From a checkpoint of a small image classifier: arch resnet_bottleneck.
Rows from block 4 of a small image classifier, named by matrix and row number. Rows with one number belong to one channel. Each number is 128 + 24 x the weight over its row's rms, rounded and kept within 0 to 255. All counts start at 0. Numbers have three digits each.
After each channel's rows are labels from the 100 images, of 14976, where the channel reaches its highest value: "responds to" is what is common among them. Only what is clearly more common there than usual is listed. The data: flat shapes of many kinds, plain or patterned, on busy backdrops.
# convs1: 3x3 conv, stride 2 (model.blocks.4.convs.1.weight, 112x112x3x3, each kernel summed), inputs 0-111
# convs2: expand pointwise conv (model.blocks.4.convs.2.weight, 448x112x1x1, transposed), outputs 0-111

convs1.69:117143112137177129125098121143142167128121089140117159131131132121116137157146134132105138104138190137141127116135158155147130128126127131090143110128147111187146151123120126143126118109157124151104137133126160167109156140097139157151120106144090092119178142117191122094129143113087128140130158077134140119126139174125202174130176148117
convs2.69:115095151149136086133125126103089182148149114102132121123132140118120114058109129128123150156216172160126137092130122106139134137119134100111156091140129141115144099126125166126124129124150131132113106125111121134239096146109145113160119100122144128133134129137114122133169104136178135094113099128149125085105107105132131115124137140133
responds to: count: five; drop

convs1.39:102142169141180135130137124123135114142132129103143142168138128120101135148167123139105135166137131152126119081121130151149134149155143187164090081116095163177102160151126151109106127146188165103194129142119147134147115116086139155152100147155109140134118129130140118105112146152158140108138125092115134128115128095151178160100126123124
convs2.39:133170125126137134122126129131131124124122112183137126114128102117121156132127130074093121158105132094142136132129144138124121107119106128132100096125174134138085127155205104114087149139112113090127149124132126141100151133114104100162145118137100162130136112109106162140131127158102072133134091125106119097066134115098160108111160147089
responds to: count: four; count: five; ring

convs1.99:163126112127207152132128203094146135129117102128139141137128123142141156161076139146136178127184123137137147104134127136110137120130148122115159136122157146116134136131158131141135117140154132149188141136138177121162133182202100123126109151157145122132122131138186107134120110135147149134092149127134097116126155143135147126145138107134
convs2.99:156169141121123121122122135101098079133217114171111127130119105134136108133123109129131121103108079095139130113119121139129139119117133124146104140116126158142151183146063117141176137141121125141120141119132135136205110127128120134115116123117132149139118135126182174122104099166189158109124139137143093099125119207136131102123138101142
responds to: count: five

convs1.65:126156135146137114135122158124108132138115135153120106135142100142163123057125123134182133167115165134115107175129143107152141139109130152140125100096111158143119132120139175097124145129110165110093145131114152167137167100136146108158167101087093124168149149138102116145099176147124143122128132085142212130112150139115106140110124109132
convs2.65:117130124113129120126130139136179142137039127122120120131107146129143147141128132172132140157065163183137098129130125129130128097132047136097155130163135144115118166183104090111162125150133143134130144142115113136149091139163134152135085142107124145146148128139118103125121144127141160119124136118134149163169147076114127158122129158119
responds to: count: five; ring

convs1.18:109155142139106085131149121143133094144049103125136176125124125142158108121138140157129139149126147126175141124134147122130132129129137069153137101189105142109151100124115120073160127143222137123124140134115133166136130127086154123149140145170108164153133153121104158140114131117133114127170146132142127137107128163115146129123135163145
convs2.18:134111117128123127127127142152137124122118097136162125118154139142142141221133134131151164094092092095121151127134143154118152129130091148066195129120123135134180132148091134131103164153122111174129143129120109119069126139160134131151136133130125134137110140151088091133092146133139137128141174120123136030155140166130160191128161116103
responds to: count: five; ring

convs1.25:082156119099120118135150138090148105133155113163132113138127127134113091161151167124143141170159134128132130105112153145129108093128122142153101145142066142122130154127131163083169139158145144144091181133130154121140121182111146143118119090122137140108128111136082182108123158151162103116102131092103095085148138157121150139154100156134
convs2.25:139156140126139110133146135132125146118095152195022140132105126142123146171124116131143084091135104097134161131125125132113117155129124136126142146078118043116143176097149099048109137133128112135114100123112121094146184132111137143132130140130132136133113129136110116116132111121145107132141101121128136120174108074148132176113134149133
responds to: count: five; count: four

convs1.92:122113135147153125135121117085095120083184131128123092154134097129080126115163137154154131160125121153108135112127148152136114127141094183176102132154133187137135201126140132143149104129154098157110141133107126178144160132093108099147106121113108179063154124136126131150137115112149112127132116111114112109152142107129121100109138143114
convs2.92:119166117122132103115162136117127128128132165088146128148093105149120128144133150113120118095108118113137131110118116119141123151121188112227115116144141105075112152131188125140151128117128126130113091117113126122124154143139156132113115111123121140124134115090138128117101129112126112096119102115116105186093132165146156140130117157093
responds to: count: four; count: five; ring

convs1.51:132134167168096146118127108107143096090115119115109134120124115117158145110098150104178093137135164127102105128139129161120117124157121156107133101153126142094137081134090135164142134119144177101136149134125124093145122095120129123147140120186117111169099141133066115146117135148155129109084128088107137155129136066146087162122170114129
convs2.51:131160124121121104145121142106151179133099155114255126129168108123128120100140156116117136160107120107132123122131124157126134119143134135089125142146125127135106128201095127110126134119137132101150129118112121151179091133146127114090118141108111131169142136155147134117103143113103102132131122119113132100148151059111118128122118103148
responds to: ring